{
  "encoder_fused_qkv": true,
  "encoder_positions": "learned",
  "norm_pix_loss": true,
  "epochs": 30.5
}
Rows from block 14 of the encoder of a small masked image model, named by matrix and row number. Rows with one number belong to one neuron. Each number is 500 + 50 x the weight over its row's rms, rounded and kept within 0 to 999. All counts start at 0. Numbers have three digits each.
After each neuron's rows are labels from the 100 images, of 14848, where the neuron reaches its highest value: "patch colour" is the nearest of a few named colours to the mean colour under the peak. Only what is clearly more common there than usual is listed. The data: views of escape-time and Newton fractals. In brackets: how many of the 100.
# fc1: MLP up (encoder.blocks.14.mlp.fc1.weight, 384x192), inputs 64-127
# fc2: MLP down (encoder.blocks.14.mlp.fc2.weight, 192x384, transposed), outputs 64-127

fc1.191:553529434550567574541533578491460407496455449514492493528443493464414421441552526510500514469468465453427508494529457490477467463439459502592436703474519516473517435519484496443432438451540376
fc2.191:456482608538517491470434501428490550513513554546456418482525545519575514576526565483538466567521501533547573585442527490467529483453469509416507397484577427499470558446475514499563548551396544
patch colour: grey (36)

fc1.322:514548485477465482496487564447647527507497531464545538493453531568466524487561465389544552513490602557479520596542489464574449508480526513405493445519461606453464483455529535414455402457537503
fc2.322:539470534509497521481565505523520523427574416421539480523514462461491488348520538443608420593484565580483522443482485528470520428576546581488514520508483424481434577438466386448513511386604549
patch colour: brown (57)

fc1.198:446542408563549437520467488467545515563464494485478487509472538627477517481535512526524500479494498483358556558550479520512472473534440559491513417491512506434414517543601503566501596535415501
fc2.198:507498473485483500576511486545495538543480498468539563418495517516482490505520507442518520497506526377478553496485507548428447505470513430568533517498516339493538522535531482491507525548508555
patch colour: black (91)

fc1.112:472601464516673389493491516463488428528489539499515481517535471526474520478442478495528487574530443524506512515524538540544548533471588491419509542492502565518425508394521507378468478443441499
fc2.112:448565494449491513516590525524489533535550498466462487448519457447537495475481561454497427559469492447528521552489476419432412517539511423556502450455514474516495562555506523529642490491494534
patch colour: purple (43)

fc1.350:549481548481290530465519569478504384597486555480465523452565516508490487539509453483541508481523493478483591489615489492519486555475482512469531419544556537542622538551503551475496483594507558
fc2.350:468533543517497441560546465551501521595489484438593509583500517443539497458507506503554550544527570582556410518593535514554508535490552514443557526553505418513422445534465401423522528380477521
patch colour: green (31)

fc1.90:510530498553546532488541451495498492455584489475409451457519480533454404420539512461572459434463521544515517443412503489495453426449476489504586473468479543557561493561529548507476582594370495
fc2.90:504430560499490534542580480504501484527386493486559600500599494402572492545550506496482468574473495457591437493549549413510507540514509483550462527460500476499494617462414474547528512367478497
patch colour: pink (39)

fc1.33:626474565394480385536480476537492435412433545484547572582620448613436481542512439460503569531505500422356536564427511550488493534495494575511516466559556547540435492586487452560547512498451482
fc2.33:415479527528489456474589565563502469535499492501429448371585537449585470472547462416536438546446496500652481468510554448522481525538536407577454534488548467518572547442497536520479498499458515
patch colour: brown (56)

fc1.36:512485469534661468514471530472550455568491454469437558496507465514574423525455461499525567403533486566453443478459441444599517518446499513433498531549458529450530384518628472570546478530498485
fc2.36:522491509511483449505506517555500595497501498530493390452518571405532498472541591502618424599545512470648498492539564495594564508459544515457520576477505477511467432424565553437420433469475531
patch colour: blue (73)

fc1.338:440609608443550340505424619434500476583460496481517583562496492484492486482562537455490529483493543517526437565553461398474494557570535451456489476465488515445563467583562542456491453411494458
fc2.338:530453446482513536459465453613503579471458540523457462546545485542459525479528433529506422519474510405520605532456580497428405414555522615491519492580496428478497523440521464486548444502536506
patch colour: blue (45)

fc1.299:587527530523403454576470499468607570536471477413412486516534436624420457489489587529465523507549531579560515578608468517486538571438592512421489523553451508422640455509511434487376525470536490
fc2.299:528435549590504478484557501575505567497397484481569522516527472482499496500496491518521476516544554550487559464485580515394534529527519524508493554559549416496452609406397417539593532414599536
patch colour: green (40); cyan (29)

fc1.126:511480553538517486534516500492463408592527540547418585502503505561529624523484478498500518459497432471481504447550504492560501501406507471404553498569498514663510491468565584489511497469534513
fc2.126:520522481439499494523482486573495468548414448444651507531519500451585490521457448497461485581486562521551487458508544417544458530564510534575470488400478437501459511544441435591556456470473532
patch colour: red (71)

fc1.258:517458510503647524563505553459456354553464537528487541441509465536488607504534522495534456545506505461474416527624487569452542506538429508539601474508559504639525458484487485488510437497456557
fc2.258:578544548528509434502599535543494630601510492464494450592499601388465539463558520474508481544464563608508447490432540403541529562478540437533497570479516472535482452501481491567530535457475491
patch colour: red (73)

fc1.219:523496482432635573541449459463500432489550492499523510453516456547504627434417499533507535473560455443473519484505491464584506504546504582484473479463429528584509501551569529418466440537531527
fc2.219:526474648517523499512553469520484538520389481515609512518444591461459594577521514521565496606484484512518517500474502413535542542473521493500487527533561446556511479477427524479487498446503534
patch colour: red (86)

fc1.19:559532488538466557504472514472520494512548526535496493558482412598634506443513500449626448481475580553465501545524507595510482506458498542558521474498532569485587574507436413489572546588534548
fc2.19:517524496514503504486501465510497530473448475512515528445491550572499518486515480404510517563480567512563530521530453463598591502403524487455560414552409496503545501592358455425524429466445510
patch colour: pink (30)

fc1.187:526559438511622525490564523506412304509540522564424544491514465421461474487550548513480473481441404477491410501493426455512429568503448468414465371528486493522499406616478520539423539551495563
fc2.187:564368528450451531460520504551502483474496587528511480459515536350560486390547565562490518519473496568485380456513560511535523530535500459551458480506524455498570523582479529607517500570418527
patch colour: purple (47)

fc1.65:502488580513554432536439566449572521501470477578498498403442461469443326488508503572442551572551458447476541528503531591556507525486489485413469502484479573406478501478571492552448440477507551
fc2.65:465519432441493521502574428569503512526425496442528515537508532456532448519458560408497457454449496566596458526481601372407385565484551468452535511398513456474502481562423478497538545466447508
patch colour: blue (58)

fc1.8:513498520496465470594462556483538505512518564613525510597460524539402469514525393512519429486500590508451514668502500527456458494525505538404576427461545474528510514542453424536534453513518525
fc2.8:445498476455512437494539543541499538479485454533506554464508537447468501510496521452477493524436518558617538511510564541384437486540478427513469526476556426529476511428491473630672455508521579
patch colour: pink (25)

fc1.257:523536521528472464543492496445517507556448453496553522492455515516627480466503474531494524490427606489481457516537549492456352508430460467468485471449511557432470367554489495587509510553396452
fc2.257:499572466332510509612476528539494514551455418551528430472391519421534495580476505530461470456509490506556470494562492477566544557445521441466414464527547453508470486559463573604461523421558516
patch colour: black (78)

fc1.95:589470547550254494504502487447562459545542503490422567480480492518517493557544427549624468526533514567478435476590499549506551472445515583497486482513483527455482547472541515475514511414513515
fc2.95:432541656444485499494496442530497490586442509535438462529484567419478497478494572495516466521507548506500510505566563509475565603433563458553540538499517464507515529524412400495510534476551563
patch colour: green (33)

fc1.204:511578427465438409598605476493490516581522476619461545594499448540528524580469395542476473497564536549547535499479439469600502418512461407470469466493469501554464458474538513445488383509509519
fc2.204:428484554492504422477527463569511545601446416517567546612450495521515482550492399519393459523510552581449504430549516523538555422468468462568552495487465372488426553424443476453595430477526494
patch colour: pink (25)

fc1.349:544566563456674532540457462443433363514467572517535515483450495525413571583455549501499500420593594502474490548554501470473538567480556528500435533550514613597540480535560487477495512514507539
fc2.349:460548585476498481473532508553479501518497539489553561470527504426483522518475618531416414509507512500599425529585615377477445615517594480470490559500548428522566446510508468569533491440476539
patch colour: purple (53)

fc1.45:557570536534580488493502495431439394558590554434420439411542489538533536510491486568512541523462567479537473546478482358537481546445529472594446509535425565564555510546507497457487464404505464
fc2.45:487510438482504531510522463426487536478482427562668466579419426418482549486554449517484478573464578503504459491420593538503461459557536505406547500493556448524544495493510547435528459527455529
patch colour: red (49)

fc1.216:536438500492486506540532531446545401563516526470471570587536475510530459487569460568505590434487536495534442495572514539507436502451497446467436482450544494498450493482593455449462498608489484
fc2.216:378500485448502576555487470584496481496562515432565435482386579457456476517564471409419492486439520532486593460486495551428528464501491519646522499431497488502514546441474581513433522465385477
patch colour: white (39); pink (28)

fc1.151:536494492586511416527483589464474416482528552527460561508581473545489512464495440524528500426528494483453522533485460550519572605494527506544601526545496457609475524460531581451531511606439504
fc2.151:478486496435498468493494486532490560456543458531562431489479497469575498551485536533487459482516466604533540574473471405521557568539566476463465596437508540521453584525463419493390511360502545
patch colour: brown (60)

fc1.76:504601529534430532472509504465574458487553407474534441545501414601495479449497509558606488426545470518437466497442476566495452469580504539430559451450547563489528533404441501608403483593506511
fc2.76:515473540557509437491594535525495526508498593548380549451577528454522485505456541420494424412517517457549454449500455458544526569496568520485530530476486441496552578495527451361484504456561503
patch colour: black (61)

fc1.207:437404502437444571501482442417549334524551567449487554463475449484489462506543441506548518528491517454536474540499532529447523487443446564503504464449539564472525459478509433427414495507446484
fc2.207:386449536442476579516404468402516480463502418541489568471482447444463443514568520516480509506471550485604473414563596537474553459486497552496423563547554459475481582461523676541411524498426455
patch colour: white (43); pink (35)

fc1.342:547500551461397494489484418471478372592511492548487539552462514541516570575374465491518505554563568520496503464567435504577495546423569554517536508511475500544488471556508518537498489516540528
fc2.342:482449510453494520518574408557491497552377461439623573670516500489511545515440457521527548488502550525417477520507465442463508523570544525502519505469513463517452547542431478478575488459523502
patch colour: yellow (35); orange (35)

fc1.238:482448500474786527512534492471474532498500441507504499506470512527496551498446481537539496472512549470494465494496505556534536513587430518485532490484511577555482524526528433475415472561489493
fc2.238:390514528511517524543524440469490460582433494460516495542444529473491520549493541481387531506504485585479518509513532475467522532442515450492559488507533476520523432495401448517531530458523522
patch colour: purple (45)

fc1.48:558568528513498443599550494445549448579529568595603545475541514549446498578459567473534461514467549391454522499512414465458413529542503562457450506553424474467414421465548529550462542433592538
fc2.48:503499436596502451593555511320496500536515521514530538428578557524474489504455539526483594510487484449549519552519528567511521580500490515524384577409492484503454493584414663482501457549473484
patch colour: black (87)

fc1.150:594372588524503477489520469464524498507495617496469588520513482461519515377461406561489462464513536521448479492506594560487582491432508544553558517500519521508499562412473458446502494574468539
fc2.150:566606378425514490526488568451503516518438451450441493447515601467441506529516469360448587569503486479524555554463445528525501513493510439503509460516437519509501441555455536598443451494437488
patch colour: pink (30)

fc1.339:573533478493635471514494515476508480519511567465520572432521503484493568411437510515571453497502394448541510469539474472595510624459537557494549523503467496564536509554547485483509479489527521
fc2.339:547399502480533541484586493525490621487441466540513501460480583505534580513475528483488482503505504523424525503463517414532399466496586531457483523426521532542462515549560462587555484474547519
patch colour: red (67)

fc1.7:435425466507420476444502519425554413530558494565483487425539382498477456522520477473482485487550492503480446442467525485469472535619546504532524456468510508465507365521594385478504502550562535
fc2.7:509394527467531439463489533479494507562581480551486519454555435417458497523513557413449517464482518500567486459492515466483529526619522455509451498577460443484458415463503481499473508609517513
patch colour: orange (26)

fc1.137:494555502511445565544485516409533394545579542506450481482535474566508428446538484524538506416562450504432541526464424524518494481469535527486465460497441569547430514545550535412513557532574470
fc2.137:530398441463498454559566469460504565534441488533552529586427482385475485521510522481526483461478539507551509577495529485475498560508508526554590550467549464492476593461483482552483495576491519
patch colour: grey (43)

fc1.295:480556498515500530557533523476523540565549467467491666464550551462433456440538501465516493460499475534545527532495454413538401460442541462404558490515458444526476446525606481477450468477552465
fc2.295:538452544463504492521537492575500450443470554525466366516423434521552475523554455504527522509498497497433477533447499529467580513480454498584471462415535583498609579486473432483502530484429485
patch colour: pink (45); white (25)

fc1.252:539464459493490438500493476470536521572539480516518592410390406482524466457475534602471497540436480535525418445493497451540466519380527533551547531561472636476459500538553550445560475484547531
fc2.252:496505441482491484569538522464498447484474519556536420572601575535526500515527400407503490492531511477555560612518527534513530543543512439437428483357540437508489444512497449559453504486475519
patch colour: grey (35)

fc1.355:503464576550307469532523510427519432569480489488495561552496469468560475464535502501462556510513591478477465521548518451438572596415542529551514430573493522524582500526515535543543499572531538
fc2.355:381441568503518525506472541572488482589505443426519502587531586459492472537475565513451478559459555528636574480542499513439490573591528451591461482518497523500503475547463527538545478453544528
patch colour: yellow (48); orange (30)

fc1.146:531526562607523442513585548404507415566491530508384539456488485472465491449451512480566507481473540471490469563496428491467523610415470482474488535443511436576550500537588559526553560529458603
fc2.146:483499424470503504431459500416504423474565519562477470485527602494527492509513486479545516464464498559489519558548391476424471507506362560486510598488535521516466496475585484546537576504538592
patch colour: black (83)

fc1.357:467461563504386514507410470493491537559567493493409558509497510572462382566508454484472486418417536456505474502491508518596479524489463570527499485554505453530538420529580468504486545538547428
fc2.357:415490555532512507513514463533505545531573498452504496473562578534569486563526464563444524517418385455475511532511505628538489477477457495528532535493512475523537558507460577529491494475465465
patch colour: green (37)

fc1.123:468572521478251503560404524478577489453528529520516492479456485588469360463494532624519537556566522473491509542492466559467499555510527543573453464528512585346487489540534553486443506443451550
fc2.123:535467497494481473544591532491513561587453497457550505558460466389508444577496554456499497556460511509546462512586569438485432587466492491467518499452507338480564548438487437550509468513596494
patch colour: green (75)

fc1.235:554504498491731469496478543473484494556494576493505513433449509471487513519548444524545498529393451396489519472530456472581495521453459500471569508525468500597556475532522496503522505515439456
fc2.235:659384498475507515500550564540501615530516540550504488447524546414520510585510570468522473552479522530541461479531573385478486543569538494534456527400514456508517556441458470621535496498470511
patch colour: purple (73)

fc1.293:465472432465521598504374445455500488483528495501487487428503444588513624454454479552523490481552489462527499460513502528528484504548482575516485512451501604587451489551528527468415515501457514
fc2.293:575542656561510484535545522513490505550499526508500484593424591465442597562559483497548477561513538553500483492514439448480585514451509444514547510554545455564562475453481489517489490550522505
patch colour: brown (56); red (36)

fc1.181:538545457545570416545546456421561502575486496508602437413494486528442462502470414502499558446447483536579467511548469445436528550446525541495454536512497561507396435529603577507596506523390433
fc2.181:488511374455519478482487529489506479539492552486536518459636536515475525439417545445493552507471482471549540447464516486504458467510529549497473427442451439483446448506488509487503531457585500
patch colour: black (89)

fc1.173:569484599509581489495525495470523388526451480545471480511505544545509380506515392526552403536545571449507427434467470469554543487607502526528484484543547594454522527557499578468503481523449494
fc2.173:389526332543509457479478501456518478526530444504512447479560473459477411498424572471367518436464500481517509494460537594466404522464493440476505463459457376431482443515486426619572516486506494
patch colour: blue (43)

fc1.307:457574580437511494503442500470536458595464546508522595516530531618507456357515563491572483403460529494485530561501507499530537464580520562492596462514466422487494400465646513463537505402545466
fc2.307:556443541472504460446637530415507461540519470611492509467444437454501492454477454606547465475506477513513491482464609452459428525480521441542444539491573473485532511459659554444414533437487501
patch colour: grey (36)

fc1.98:574469518529365513526561461448487472557479455457499500453504385587513485478485481532506507478507508527463565540535452568499461553595440553532528347474585589507514468463427495565443523459479509
fc2.98:625480531575493413407524495563503564453504543548470556458546372458506507547538554446612447529531577469501436443438576434506563478530496525432494590506455522494450506402585486495474455524567466
patch colour: green (25)

fc1.205:527512428563519481457503482481554543476426520490542447470494499555538416486499511523539468484478556558450555660468538561446509491614477540573520418457535563352450485475487457531442515478471532
fc2.205:484530395360492555530481442529498462532460582433615533560488445475589468502449501512421525519460551537507533479467480413480401457548469548532508483439417469490503489559513441511575458482497506
patch colour: blue (45)

fc1.153:632543532551405435514541575466539448487558571470504468479555538485555477486478486463518551443572502569449466414445537603519542537550499533427521524553452552492503476458462538506353523564465609
fc2.153:567530486467531446478602500592476487494573458548484459477466537387492504469513548471492552468510531571533428381465601478489503547486529440398412516598486408513449543534446486427441541494494528
patch colour: green (29)

fc1.244:512590468467463532455501491469526549522543490646482437450496510634594520444471505535533401531534583487482547552476448467544465468554526562544515476602429547471505439574570379508382496460537579
fc2.244:546461399455501515471532500502496554504569590467589449584466558553509497504484550415457482596511496562549621543487424489503531514428537527610574506509465468495451409511480581479484526418515507
patch colour: grey (63)

fc1.174:547519452499497489607529473403540506495529506385553470495479483584517565499455487552549502558542436518450540523535538504547456536463460591508521464561491504476492477500548560510492505443546487
fc2.174:413507544618499503515473500552495493490380501542479631485550497415459499493532469464520507489484561422633451488572497539457432482599561388423470540547507475512448525515448470532456451521432529
patch colour: black (61)

fc1.380:510496493530483514571550510426443514583555520484454530561468486520512470513550546463467542437581615469557521542491369551488550491551507504443540463451430502555434421543544491474528416462476448
fc2.380:489469551507500512493483476400489488513530374546412612459499529494534489489532536494479561526536529477623533429543509596418521531546463485584489504422529443508564415442533504503529426555537418
patch colour: grey (56)

fc1.283:477416530478524521552474313526477530466510487462516509454494488471573564516557414481455467522649472498489500576589453509550500481446430479471496504506488456444499563434486570524540513454429518
fc2.283:551536484541492501420563500550506456514458554583417516529513487470398468539518577487524565461464532567505582460445574512500502488596487503557530504480508581489511436566469392523457509530530496
patch colour: pink (32)

fc1.12:527469536465651503552510459473495460518487518382554479604546481577499493474497461511503463533532568559477532545505497590554575516547480498597586471554575589533473407546418435436464528518495526
fc2.12:438492515512510471541512485423496418596496558390496404496551553524557482484462507520339527527515523544462482502415540550490555554481513484557511494454514487482503460557414480487556532502461571
patch colour: blue (28); purple (26)

fc1.110:471438453507507557547565494441535461523522518507439668479503422458519499540538597479485539517484523535520463503591578492480443506398549431459511463629422444514529506534555609444528497421512461
fc2.110:524478485483498529456513496452508491482527507477546287572562532575481499428467430526582493434492465516428542475445504546525557466587436595595506470381497579498496483489535503435480540552476506
patch colour: pink (34)

fc1.251:516550489502567402554491640466543541555505498452543486422574498469478463497477575517459505444479424569495451563523495485518484639488534469440495567558455449535519516460586527406441500470563490
fc2.251:529429542467510503545499465502491556504523480491500459553487455520464490559512571560440446466482515501457512549441508431505477530482552508509450500529450525500517582530466425564453506407431508
patch colour: black (66)

fc1.24:502518526458546448463499522493549555529549431595498541504426534494508405519553507494514592486446504579369452614538512488478488479511495543477525435605475468486487513452475456572527539537580480
fc2.24:483482516539495559465509448462475492469454385654467565540430537444578566483516418566507489581531525503522417426513455513564548456516509436452475547578581586534418591433437511464469451467543522
patch colour: blue (28)

fc1.371:568396463523416494587441532466542433504500475546355476414552412539533456498431515489547468535539526577449455501496479513473528483524470544539491437511502506481569471562562454526580512515508546
fc2.371:550415395385532488558542509562466432472484487521491539500515482441481535540434511549493449557507518540569555462406462345463478484550469446489425450448497520534539503532527482562550476544432560
patch colour: green (25)

fc1.376:552555512493587523508445506509493388531524567478502542432466521476444537493500390496554476454460460441501530472460479499494498509461511500434501474433501529573539454566451500505436502534385492
fc2.376:469345528414514576449577484684488529477453453457466573531547433432521511548503427459466517540453471504525468441553523363472507460549454488559487508505498454516469527512443586478531446519402500
patch colour: pink (37)

fc1.381:502517451467609433506503575493523489561514575504454521480503471460498333513646473465551530464446392520508517526490536545480505491366452483432538475526479506441557496483550530497515515467426502
fc2.381:601396563598516524519512566574496583485507530520445443438514523479485495576554495486518509595492468486541501468513527464470580525533499459578501523546529486515587576426416473540476485490495468
patch colour: blue (58)

fc1.304:539510503502319409486479563433579403558477517518441551439536489522565266569548475499535500502517477511469523465619497461490510612441539515493477493505462536336537532519559532475530487518508556
fc2.304:431426567565485450542530532508519545596467478501428424598530572463418428504532607540507506456523519502474515505581531526433581585460531486505531519584497423466523497448445443459512509386571525
patch colour: cyan (64); green (32)

fc1.86:543453498449401524489566517486541467565511588514354569523491441562507405574558606464483499398486542576501516513526487591509552535392509460510457468475463542456499492525548503545514504547503523
fc2.86:430573476575480498559467500491519478526512462466520403467532580495461451448504452544548600521530445449480497519546500597516521510484479462499554493618538464479556453460438544379477537439491492
patch colour: cyan (26)

fc1.193:535467439517541484521471546441424508539519531511506509592497578459411496543433444469562460531483428503493511522454473441525451561501480504441535531583553476490529504513516560493478541510457520
fc2.193:538523483432499459524431498545490482550466528521563465404555431482648508514464523527490598392506516451573487497467496506449563509520488461476461535482456610524469469516540505566589518447523435
patch colour: blue (33)

fc1.117:486516548586377430583520522451474321579485523484540514526502554487572486402442522522508620391547601519518472499582497422446497566460512470528488398511556571426464440519552503446528517554539560
fc2.117:447421587398490493482528499523524583526466497551468445559546460487543492580492522440469543548477466535514598552451481527423449490511492383441477539536497435481525497492540422580568476449524546
patch colour: green (37)

fc1.82:521490465470448504541481547422583347530467517565554545493463481450525285513542429462530514460580577453500506528598482437460487539505528505504473444514540490364521450509552561541600526521416559
fc2.82:478424518524491440522553550547514619578519434498369447474521490415476418570510597420533487499464446503504434473531559500623479611444518456522482523539529392461525471423490449482508487498478475
patch colour: cyan (49)

fc1.370:487503461448619531489539549451593596494549472476546504405528523580509476456523417468473554458431429430518507522495473467580386418500497566473486473454508514531512454430610558529525500459456363
fc2.370:426520517466508436573522458600497379562456526541499456556567476483494512389483550520526537351521522516478448503412475557466560555515557411486490487561522464505444534549415464442592517509496525
patch colour: blue (27)